From a checkpoint of a small image embedding model: batches of 384, held-out accuracy 99%.
Rows from block 3 of a small image embedding model, named by matrix and row number. Rows with one number within an expert belong to one neuron, the router's apart. Each number is 50 + 10 x the weight over its row's rms, rounded and kept within 0 to 99. All counts start at 0.
After each expert's rows are labels from the 100 images, of 14848, where the router gives the expert most weight on average: "top examples" is what is common among them. Only what is clearly more common there than usual is listed. The data: rendered made-up planets. In brackets: how many of the 100.
# router: router (model.blocks.3.mlp.router.weight, 16x192, trained with AdamW), inputs 96-191
# up: expert up (model.blocks.3.mlp.up, 16x48x192), inputs 96-191
# down: expert down (model.blocks.3.mlp.down, 16x192x48, transposed), outputs 96-191

# expert 11
router.11:58 66 44 48 49 52 55 45 42 49 63 44 64 41 38 57 63 50 37 43 34 43 42 58 66 44 54 34 58 47 59 36 59 36 59 47 63 56 76 54 61 51 46 59 42 52 29 72 60 45 34 58 37 47 59 55 29 53 43 45 47 54 48 52 64 42 46 49 58 54 35 55 49 45 34 45 45 42 43 51 42 46 51 46 55 36 56 54 55 42 45 66 31 65 52 48
up.0:36 43 47 58 57 46 53 63 57 50 46 48 61 40 56 64 44 69 28 37 31 38 30 55 48 34 60 53 45 56 54 50 41 46 45 48 33 39 52 44 49 42 43 51 55 53 57 45 47 49 54 47 60 57 63 61 49 70 44 51 41 35 53 54 46 59 56 45 57 68 36 72 56 51 64 60 39 64 38 74 63 42 46 66 60 64 56 42 53 48 52 65 49 53 46 42
down.0:49 36 45 42 56 40 53 57 51 55 41 53 58 42 60 49 31 49 47 41 49 64 28 47 52 37 68 59 56 45 59 49 65 56 40 62 33 40 32 61 71 53 62 38 55 50 45 28 50 46 52 28 43 55 47 42 40 40 51 30 54 56 47 58 72 54 22 45 27 26 61 42 34 55 33 55 43 51 44 62 55 55 40 43 58 59 41 52 46 45 65 50 45 35 51 55
top examples: banded gas giant (74)

# expert 3
router.3:49 60 50 63 58 54 44 39 39 44 52 53 58 45 43 49 63 52 35 57 37 48 45 54 58 42 49 32 59 59 54 42 59 48 50 32 52 47 72 47 54 49 51 62 28 58 36 72 45 54 26 69 53 55 72 60 25 50 39 41 47 56 50 53 65 34 55 53 60 58 41 45 50 50 33 38 54 48 58 43 51 38 62 43 50 33 56 58 58 43 40 53 30 58 44 36
up.0:55 40 61 49 45 60 58 74 63 60 49 52 43 58 61 54 49 56 49 51 44 62 37 53 33 52 46 71 30 53 61 67 45 58 47 52 51 46 43 54 57 38 53 42 44 45 62 32 64 38 48 41 36 39 44 51 69 63 70 68 59 45 57 49 49 54 58 54 45 50 46 69 41 50 67 58 41 54 53 53 51 51 26 56 51 65 56 43 65 38 79 61 72 50 50 46
down.0:39 58 65 61 50 46 39 50 54 54 58 37 39 58 49 41 48 47 37 29 51 58 36 31 50 29 45 44 57 62 48 66 64 65 50 53 55 55 45 42 58 48 37 55 46 60 61 64 56 59 50 54 43 43 59 50 42 55 41 48 49 56 44 25 58 42 51 46 61 50 33 48 61 56 42 39 59 44 55 50 39 70 51 58 52 39 37 55 48 42 42 52 50 61 71 65
top examples: glowing rim (75); cracked ice world (68); full (59)

# expert 9
router.9:59 66 49 58 62 46 50 36 41 49 59 64 53 31 33 52 54 52 47 49 31 39 42 52 65 45 52 33 56 48 42 46 58 45 52 37 58 53 65 57 62 49 54 60 32 62 46 76 48 51 30 59 56 50 65 54 28 55 42 45 38 55 50 56 70 56 54 55 59 52 37 56 51 55 35 38 56 37 49 52 37 39 55 40 57 26 47 48 62 52 32 49 31 62 47 45
up.0:52 37 52 57 47 46 53 32 35 45 36 32 41 44 40 45 65 40 52 39 35 61 29 52 53 53 59 53 42 50 51 60 54 54 58 61 50 55 36 38 54 49 33 42 65 49 62 48 40 48 54 55 56 59 45 66 51 56 55 41 33 48 56 36 59 63 48 46 55 41 52 67 54 38 48 22 60 73 48 51 46 45 43 47 68 58 39 48 52 55 53 42 51 58 69 37
down.0:43 46 46 52 58 60 49 60 33 64 58 59 68 51 34 53 58 65 38 33 33 50 57 54 43 55 60 49 38 54 51 49 45 48 44 52 44 34 59 39 48 60 36 59 46 57 69 45 58 49 52 54 51 57 59 67 29 53 41 50 47 64 43 44 48 46 38 48 56 45 36 57 46 45 49 36 54 58 57 60 58 47 56 59 55 72 68 55 57 45 65 58 63 52 55 46
top examples: rings (100); glowing rim (70); cratered rock (39)

# expert 15
router.15:73 68 42 39 55 47 56 57 65 58 47 52 65 60 42 73 52 38 53 48 63 53 50 40 50 55 47 45 44 57 46 58 59 46 45 56 42 52 51 62 54 57 45 37 40 34 50 57 70 49 44 59 43 61 53 51 33 50 43 59 50 47 41 60 38 55 44 58 61 41 33 53 51 46 44 57 53 38 56 31 65 41 71 34 42 52 43 55 47 56 35 39 51 54 38 64
up.0:44 67 45 72 61 60 46 31 42 38 44 48 56 57 37 60 60 57 33 51 45 52 59 55 58 48 43 55 38 44 49 45 45 47 49 49 57 53 51 25 42 45 36 42 53 61 37 25 40 57 49 30 65 59 63 63 52 48 56 48 41 27 59 45 46 59 58 40 57 59 58 41 40 60 50 53 58 57 36 46 57 38 55 75 50 58 53 45 49 50 49 36 59 36 53 33
down.0:44 43 42 42 53 36 34 44 50 65 40 44 50 60 41 51 31 63 57 31 59 64 59 48 54 46 38 51 60 50 48 43 61 28 46 44 54 58 39 50 59 46 49 40 61 62 47 48 34 51 48 40 42 51 71 46 43 32 54 44 40 46 46 40 61 62 46 57 29 42 55 48 56 43 42 53 52 40 65 63 53 60 49 66 42 64 47 55 50 48 61 66 52 72 62 43
top examples: ocean world (100); crescent (78); moons: zero (56)

# expert 14
router.14:57 57 44 51 50 53 40 32 38 53 51 65 49 34 46 54 51 54 37 54 28 44 27 58 59 27 56 41 54 50 51 43 62 41 46 41 64 44 73 58 54 53 55 46 42 62 52 71 40 55 30 56 41 40 61 62 33 53 47 33 46 59 49 48 62 54 54 48 59 37 46 47 50 52 48 39 57 45 44 55 39 40 65 49 74 34 42 52 62 50 38 61 37 68 43 42
up.0:61 47 46 49 50 50 54 59 67 54 37 52 42 63 48 52 50 44 57 48 56 68 56 49 49 78 31 59 34 62 56 49 46 50 59 46 53 50 34 47 46 43 62 63 49 58 47 46 52 61 66 57 44 50 44 54 35 40 43 51 52 50 48 49 47 48 55 39 20 66 58 53 56 47 28 55 51 41 60 29 51 50 65 62 49 49 49 58 50 42 56 37 69 40 58 74
down.0:49 44 33 47 50 56 33 43 47 57 39 47 50 53 54 43 39 48 60 36 66 56 65 29 60 33 52 60 59 37 53 55 57 53 42 58 60 49 44 62 45 72 34 39 56 55 44 52 48 55 37 47 29 43 53 64 47 31 36 37 42 47 38 44 50 54 45 57 46 37 45 54 48 60 26 42 34 41 54 42 38 59 56 48 48 62 45 43 45 69 56 45 53 73 76 68
top examples: rings (100); cloud-covered world (88)

# expert 8
router.8:52 63 48 58 66 59 49 35 34 50 57 54 56 39 34 59 60 45 34 47 34 48 48 58 56 37 50 30 62 60 42 41 55 45 58 36 57 49 74 58 57 46 59 61 35 58 47 79 52 58 31 64 55 46 61 56 28 52 28 45 49 58 49 50 71 39 52 55 61 58 37 50 44 52 34 41 60 39 52 45 39 39 60 51 56 35 50 51 56 40 45 49 32 60 45 44
up.0:60 36 58 49 47 54 60 55 63 41 54 48 47 61 68 58 53 53 68 57 53 61 48 58 28 59 37 59 33 44 59 56 38 52 50 48 50 60 47 34 46 37 51 41 38 44 49 49 67 44 58 50 44 42 54 41 54 62 64 74 59 36 65 52 33 47 68 60 64 43 50 55 52 66 78 55 55 54 36 59 43 40 34 49 37 62 58 38 56 52 49 50 63 57 32 37
down.0:51 56 37 44 43 46 45 44 42 54 56 44 65 56 37 43 39 48 72 44 68 41 30 46 46 52 56 51 44 51 58 46 61 69 55 56 68 46 31 59 47 52 50 58 62 60 47 33 43 59 35 50 67 45 55 59 40 48 40 48 49 49 53 49 44 34 46 53 45 49 73 37 62 30 52 55 60 45 58 52 44 44 58 51 41 53 44 29 39 67 62 35 49 42 43 40
top examples: glowing rim (83); moons: zero (58); cracked ice world (39); cratered rock (38)

# expert 4
router.4:53 51 60 43 43 46 61 57 52 46 44 61 40 68 54 51 36 56 59 61 60 40 59 52 56 56 33 68 41 50 54 40 44 37 43 66 45 46 34 52 57 47 69 39 49 54 34 36 49 65 52 57 38 54 43 27 52 48 50 58 76 32 53 58 55 54 50 30 40 52 64 20 47 71 40 63 38 68 43 37 51 56 40 51 53 58 59 46 45 40 49 43 56 54 50 51
up.0:46 37 41 51 42 54 62 49 53 60 60 50 53 63 64 59 48 54 55 52 41 52 66 47 52 65 37 44 51 50 26 43 70 41 57 39 40 42 43 48 41 43 56 40 69 58 36 28 52 54 52 55 45 56 50 50 36 54 35 49 51 41 22 52 37 50 47 54 47 26 44 40 54 64 57 60 61 56 48 56 60 75 49 48 54 53 45 68 50 57 53 60 48 60 43 62
down.0:43 44 58 41 49 48 39 57 57 58 41 55 38 62 46 38 51 65 55 26 69 51 57 35 52 44 43 52 34 46 56 55 57 60 52 52 37 59 49 71 56 64 38 44 43 52 71 53 69 42 55 72 34 43 46 47 66 42 43 63 58 48 50 53 35 61 42 59 51 42 41 40 38 57 63 36 44 42 44 60 48 64 59 56 52 51 39 61 66 59 49 52 61 71 50 56
top examples: lava world (61); desert world (33)

# expert 2
router.2:42 37 54 63 30 54 49 35 59 42 26 35 48 35 50 58 45 48 40 45 53 51 32 64 60 60 43 70 47 45 44 56 60 57 64 45 42 38 56 44 45 52 59 58 67 69 50 66 42 51 51 64 43 40 48 53 41 54 53 56 45 58 33 39 44 53 54 40 49 35 46 56 38 48 61 42 59 63 57 63 34 29 36 37 48 33 34 40 50 57 50 51 46 55 47 42
up.0:62 53 60 52 47 66 47 48 46 70 55 67 31 62 36 44 62 46 41 57 49 38 64 35 55 61 45 54 46 53 56 45 55 51 43 36 68 55 45 54 40 41 52 52 47 62 43 40 54 44 42 57 49 49 62 48 46 56 49 43 54 39 58 42 31 48 43 67 59 63 43 25 40 38 66 68 58 46 53 36 48 64 64 52 47 63 53 52 65 52 61 48 63 73 37 56
down.0:32 55 53 39 48 31 46 50 50 56 53 59 45 52 46 52 72 43 42 33 42 65 32 43 37 54 58 46 59 42 46 59 55 55 48 60 42 49 48 67 42 59 27 59 57 52 55 55 44 55 71 55 48 38 31 59 51 60 49 32 47 63 49 39 63 45 44 38 35 26 41 54 69 53 61 39 56 39 61 48 53 47 59 58 48 49 44 54 49 59 49 54 41 52 56 48
top examples: lava world (97); rings (95); moons: zero (53)

# expert 6
router.6:66 67 50 57 55 46 53 46 41 45 58 53 57 42 37 55 52 49 38 46 38 51 41 58 74 43 45 43 58 44 60 54 64 33 51 35 58 53 72 57 56 44 58 55 26 65 38 75 49 37 39 55 45 47 54 55 33 46 48 44 39 49 52 44 66 44 54 51 46 46 43 46 42 48 42 47 74 45 51 44 34 42 58 43 52 29 46 53 63 49 35 61 36 65 48 46
up.0:52 45 42 29 48 65 43 45 59 64 28 59 43 62 45 32 37 54 42 36 50 60 65 49 44 38 53 50 45 52 51 44 52 30 46 44 56 48 46 45 75 48 40 38 46 65 62 41 55 24 54 58 47 49 54 49 54 33 40 36 42 50 56 62 56 53 48 30 43 49 61 55 59 55 54 45 59 41 53 50 41 54 36 43 66 70 65 54 49 53 46 62 53 55 64 36
down.0:48 45 63 41 39 41 54 59 68 52 42 56 40 52 65 36 51 68 50 39 60 61 48 44 35 21 47 53 52 65 60 66 40 50 50 60 39 59 43 64 75 35 57 48 42 45 63 29 50 50 56 53 44 52 36 39 55 57 55 58 64 51 48 50 70 52 58 50 55 35 53 57 51 50 53 50 43 46 49 46 40 61 31 47 60 56 59 52 54 36 44 60 50 58 71 50
top examples: rings (85); cloud-covered world (57); crescent (49)

# expert 7
router.7:42 46 32 45 54 44 38 41 34 47 51 38 48 51 60 62 53 49 45 55 37 64 50 38 61 53 63 50 58 42 66 60 70 55 37 54 54 43 50 56 51 45 63 56 43 37 49 62 49 56 45 36 43 40 43 65 37 28 55 43 49 59 55 31 70 50 55 54 53 53 54 38 52 50 51 51 47 53 54 65 39 46 41 54 36 49 42 58 63 48 45 43 49 52 50 41
up.0:41 47 46 63 47 47 74 46 56 56 47 50 65 47 57 59 63 48 43 56 54 36 56 54 40 70 43 66 41 55 57 60 32 62 44 47 31 54 60 41 38 46 56 52 57 55 49 58 56 42 49 42 67 33 47 51 56 58 66 78 51 52 66 38 31 55 56 54 56 65 28 59 61 59 81 55 54 50 41 59 59 32 61 42 39 28 50 41 62 49 50 61 54 40 36 65
down.0:44 73 53 50 54 55 52 53 57 46 63 65 52 65 72 39 42 56 53 44 65 46 46 33 42 44 51 34 49 42 48 49 52 57 62 44 63 67 31 56 51 41 44 55 46 45 62 42 54 36 54 62 45 52 59 60 62 46 45 54 46 47 58 40 45 44 62 47 43 50 41 52 64 32 64 60 50 43 47 49 59 45 51 32 36 31 37 55 43 52 54 39 54 49 69 61
top examples: desert world (92); full (61)

# expert 10
router.10:59 64 53 60 61 54 39 38 28 44 53 61 52 39 35 53 48 54 37 55 34 49 43 57 60 45 49 30 64 54 38 37 60 50 47 33 56 49 75 57 55 47 50 59 34 61 43 66 49 45 48 71 54 51 61 51 22 47 38 36 44 53 37 39 69 40 51 55 64 47 34 49 46 50 38 36 54 45 46 52 37 41 64 42 56 41 39 57 64 44 37 62 35 59 41 45
up.0:59 48 47 35 46 55 43 40 51 56 57 46 48 51 63 62 54 35 60 60 74 38 51 43 40 45 37 73 38 53 33 75 48 59 46 36 53 59 40 71 51 50 47 52 44 31 37 40 56 53 47 32 48 40 50 51 49 27 41 38 47 67 55 37 48 54 53 58 36 51 52 55 49 42 43 52 31 38 58 38 44 51 37 47 43 61 58 31 46 45 51 40 63 44 66 47
down.0:44 67 52 48 57 56 53 57 47 50 52 53 44 41 46 47 53 64 60 48 63 49 62 56 53 66 54 29 46 55 42 35 50 27 58 40 45 62 67 52 46 51 33 48 48 59 39 56 45 48 59 56 67 71 59 40 40 63 43 51 38 29 60 67 44 61 47 46 48 49 54 52 64 54 51 47 56 42 31 50 65 54 58 41 66 31 55 52 34 59 62 43 60 55 35 54
top examples: rings (100); cracked ice world (68)

# expert 5
router.5:52 52 49 55 41 52 58 50 59 59 52 60 55 56 35 48 52 58 56 73 51 41 58 44 36 45 45 55 67 55 48 64 53 49 49 53 51 66 33 43 20 43 44 56 74 47 63 60 45 50 57 41 54 50 54 61 61 42 62 47 48 54 41 53 38 45 44 67 34 53 49 65 54 29 55 69 51 55 55 46 56 55 63 55 40 44 48 49 45 72 48 53 44 56 60 55
up.0:40 41 56 53 60 55 42 54 66 46 53 39 62 54 54 43 49 47 58 35 59 51 40 45 48 75 54 42 33 53 44 53 49 59 60 72 39 43 56 43 60 76 42 37 34 46 39 39 66 40 66 54 48 57 44 43 47 54 36 50 51 45 68 44 56 46 49 40 59 57 56 33 44 71 48 43 53 56 56 47 57 36 51 51 46 49 61 51 50 37 60 45 67 29 64 47
down.0:57 52 61 50 65 79 58 47 35 53 65 44 58 53 44 57 50 53 47 62 50 40 53 48 59 66 50 38 24 53 39 53 51 43 63 51 61 58 61 38 50 51 49 50 41 48 36 57 57 50 27 68 38 58 62 39 42 57 35 63 47 33 40 57 49 49 55 48 61 74 41 44 63 48 41 57 55 63 56 43 58 46 62 39 42 44 69 50 56 38 64 53 56 53 36 67
top examples: crescent (100)

# expert 12
router.12:33 57 47 55 50 63 41 72 42 64 62 44 59 47 41 59 56 37 54 16 54 53 53 49 42 42 55 32 56 41 50 41 34 49 60 62 33 51 51 55 44 75 39 49 46 47 60 33 55 42 42 43 43 56 46 57 56 46 48 69 57 51 47 40 42 46 42 54 68 43 25 53 37 63 51 31 43 52 64 53 61 58 33 52 56 47 66 58 49 41 61 66 58 45 48 68
up.0:52 59 43 62 40 54 39 34 43 44 54 46 50 66 30 37 47 50 74 44 57 31 41 45 78 41 51 59 47 78 41 52 53 55 66 50 57 57 50 47 57 60 41 60 43 60 47 56 54 43 47 56 46 54 63 43 56 41 39 36 54 57 43 48 47 43 42 51 44 47 48 45 53 35 45 43 53 42 42 33 38 40 62 35 38 53 60 46 56 32 70 44 58 42 33 55
down.0:56 48 44 36 31 54 49 56 37 53 52 60 53 50 50 44 47 39 54 50 37 53 57 43 44 37 50 49 60 65 40 42 38 61 45 34 69 48 63 49 54 37 43 53 50 49 41 28 34 45 30 49 48 57 52 44 50 53 37 27 55 42 26 39 55 45 67 45 43 23 49 59 50 39 59 61 50 52 56 32 53 33 51 34 56 59 54 49 56 45 57 50 49 45 56 47
top examples: lava world (76); rings (76); crescent (51)

# expert 0
router.0:52 55 48 56 58 48 34 46 31 47 49 61 57 27 33 58 58 53 45 54 36 36 36 53 63 50 44 38 60 42 36 37 51 48 52 34 63 49 73 54 56 53 61 58 36 64 42 77 44 57 45 72 49 55 54 56 35 53 48 37 46 52 56 39 69 47 55 46 57 49 36 45 52 47 45 43 66 38 48 55 47 41 70 42 55 36 52 52 56 47 25 52 33 63 36 49
up.0:46 42 28 64 64 33 53 46 51 57 52 44 35 56 42 45 48 56 62 31 35 53 44 55 52 53 50 49 37 52 44 37 37 50 56 41 50 53 36 53 36 52 42 44 51 48 64 49 46 46 47 46 54 42 44 58 49 51 63 60 54 48 63 51 50 55 50 54 57 48 46 43 40 45 57 33 48 55 66 56 31 54 48 73 61 63 53 39 44 52 48 44 57 63 42 39
down.0:47 45 36 35 42 44 45 44 40 60 56 48 53 48 38 48 48 45 46 29 45 54 47 43 45 37 53 67 50 28 40 45 45 61 44 57 61 38 23 55 55 63 36 48 49 49 58 32 47 48 56 63 30 39 53 68 44 52 39 27 56 60 51 32 58 53 47 42 49 32 59 50 52 45 43 39 56 46 57 47 49 53 44 44 45 67 51 58 60 46 43 50 37 51 70 54
top examples: cratered rock (35)

# expert 1
router.1:54 57 51 62 66 54 53 47 40 45 51 64 59 35 39 54 62 51 28 52 34 40 56 64 62 39 51 27 59 57 60 48 61 40 57 42 61 53 70 66 63 40 59 54 36 62 36 74 46 53 47 54 42 51 59 58 20 50 41 37 54 54 49 47 64 46 36 45 63 46 34 43 47 54 42 46 56 40 41 50 39 46 63 42 51 31 40 47 58 50 44 52 33 62 43 41
up.0:56 42 47 42 35 55 59 39 53 36 32 45 48 51 32 59 56 36 50 48 50 51 37 46 43 53 39 55 40 44 47 40 38 47 54 39 50 55 62 51 50 49 62 33 67 65 53 43 64 61 58 61 46 44 43 45 40 68 47 57 51 22 52 55 41 49 33 55 48 41 64 46 54 68 59 36 53 66 46 42 31 46 48 72 52 58 51 53 45 59 43 58 53 40 40 42
down.0:52 48 37 38 36 45 45 43 55 64 39 56 42 61 27 50 46 47 72 45 60 42 56 36 51 39 45 56 52 65 54 42 45 50 48 44 62 46 58 62 47 71 51 45 58 69 44 49 39 66 46 65 36 49 43 29 44 60 29 26 52 39 16 46 50 51 52 38 41 45 57 46 54 51 44 55 60 60 55 25 47 51 57 47 68 37 62 32 36 44 76 47 57 61 42 43
top examples: moons: zero (60); phase: crescent (50); cracked ice world (47); ocean world (45)

# expert 13
router.13:52 56 48 58 60 44 47 40 28 41 55 60 56 37 45 57 53 55 40 48 41 46 44 63 67 36 50 33 56 57 50 38 63 44 56 38 61 45 72 52 61 49 50 62 30 66 45 77 53 53 40 48 43 50 64 60 31 44 38 39 51 61 51 50 67 48 44 52 60 55 36 48 49 50 44 39 67 52 51 47 42 42 69 54 52 32 46 49 57 43 37 63 32 55 45 44
up.0:62 55 40 51 62 59 53 29 65 62 41 57 50 65 52 50 44 48 59 53 73 49 66 45 59 34 48 45 40 47 50 30 55 57 55 53 66 48 27 62 45 56 46 39 37 59 48 45 50 52 57 59 35 55 57 50 56 39 38 54 36 38 49 36 37 42 53 42 44 44 55 31 49 59 54 46 58 38 57 38 38 42 58 35 37 60 53 59 38 47 52 32 64 54 75 60
down.0:61 50 69 52 43 68 67 62 57 59 49 46 57 41 43 53 69 48 41 62 35 60 57 60 35 43 36 63 42 49 49 51 25 42 54 54 32 51 64 34 39 55 55 41 69 49 39 52 59 50 49 42 44 54 50 50 48 73 57 66 52 43 40 58 27 57 58 60 66 58 32 57 42 59 64 46 62 57 33 49 55 50 37 62 56 53 61 66 56 50 61 65 46 55 47 39
top examples: rings (99); crescent (91); cloud-covered world (57)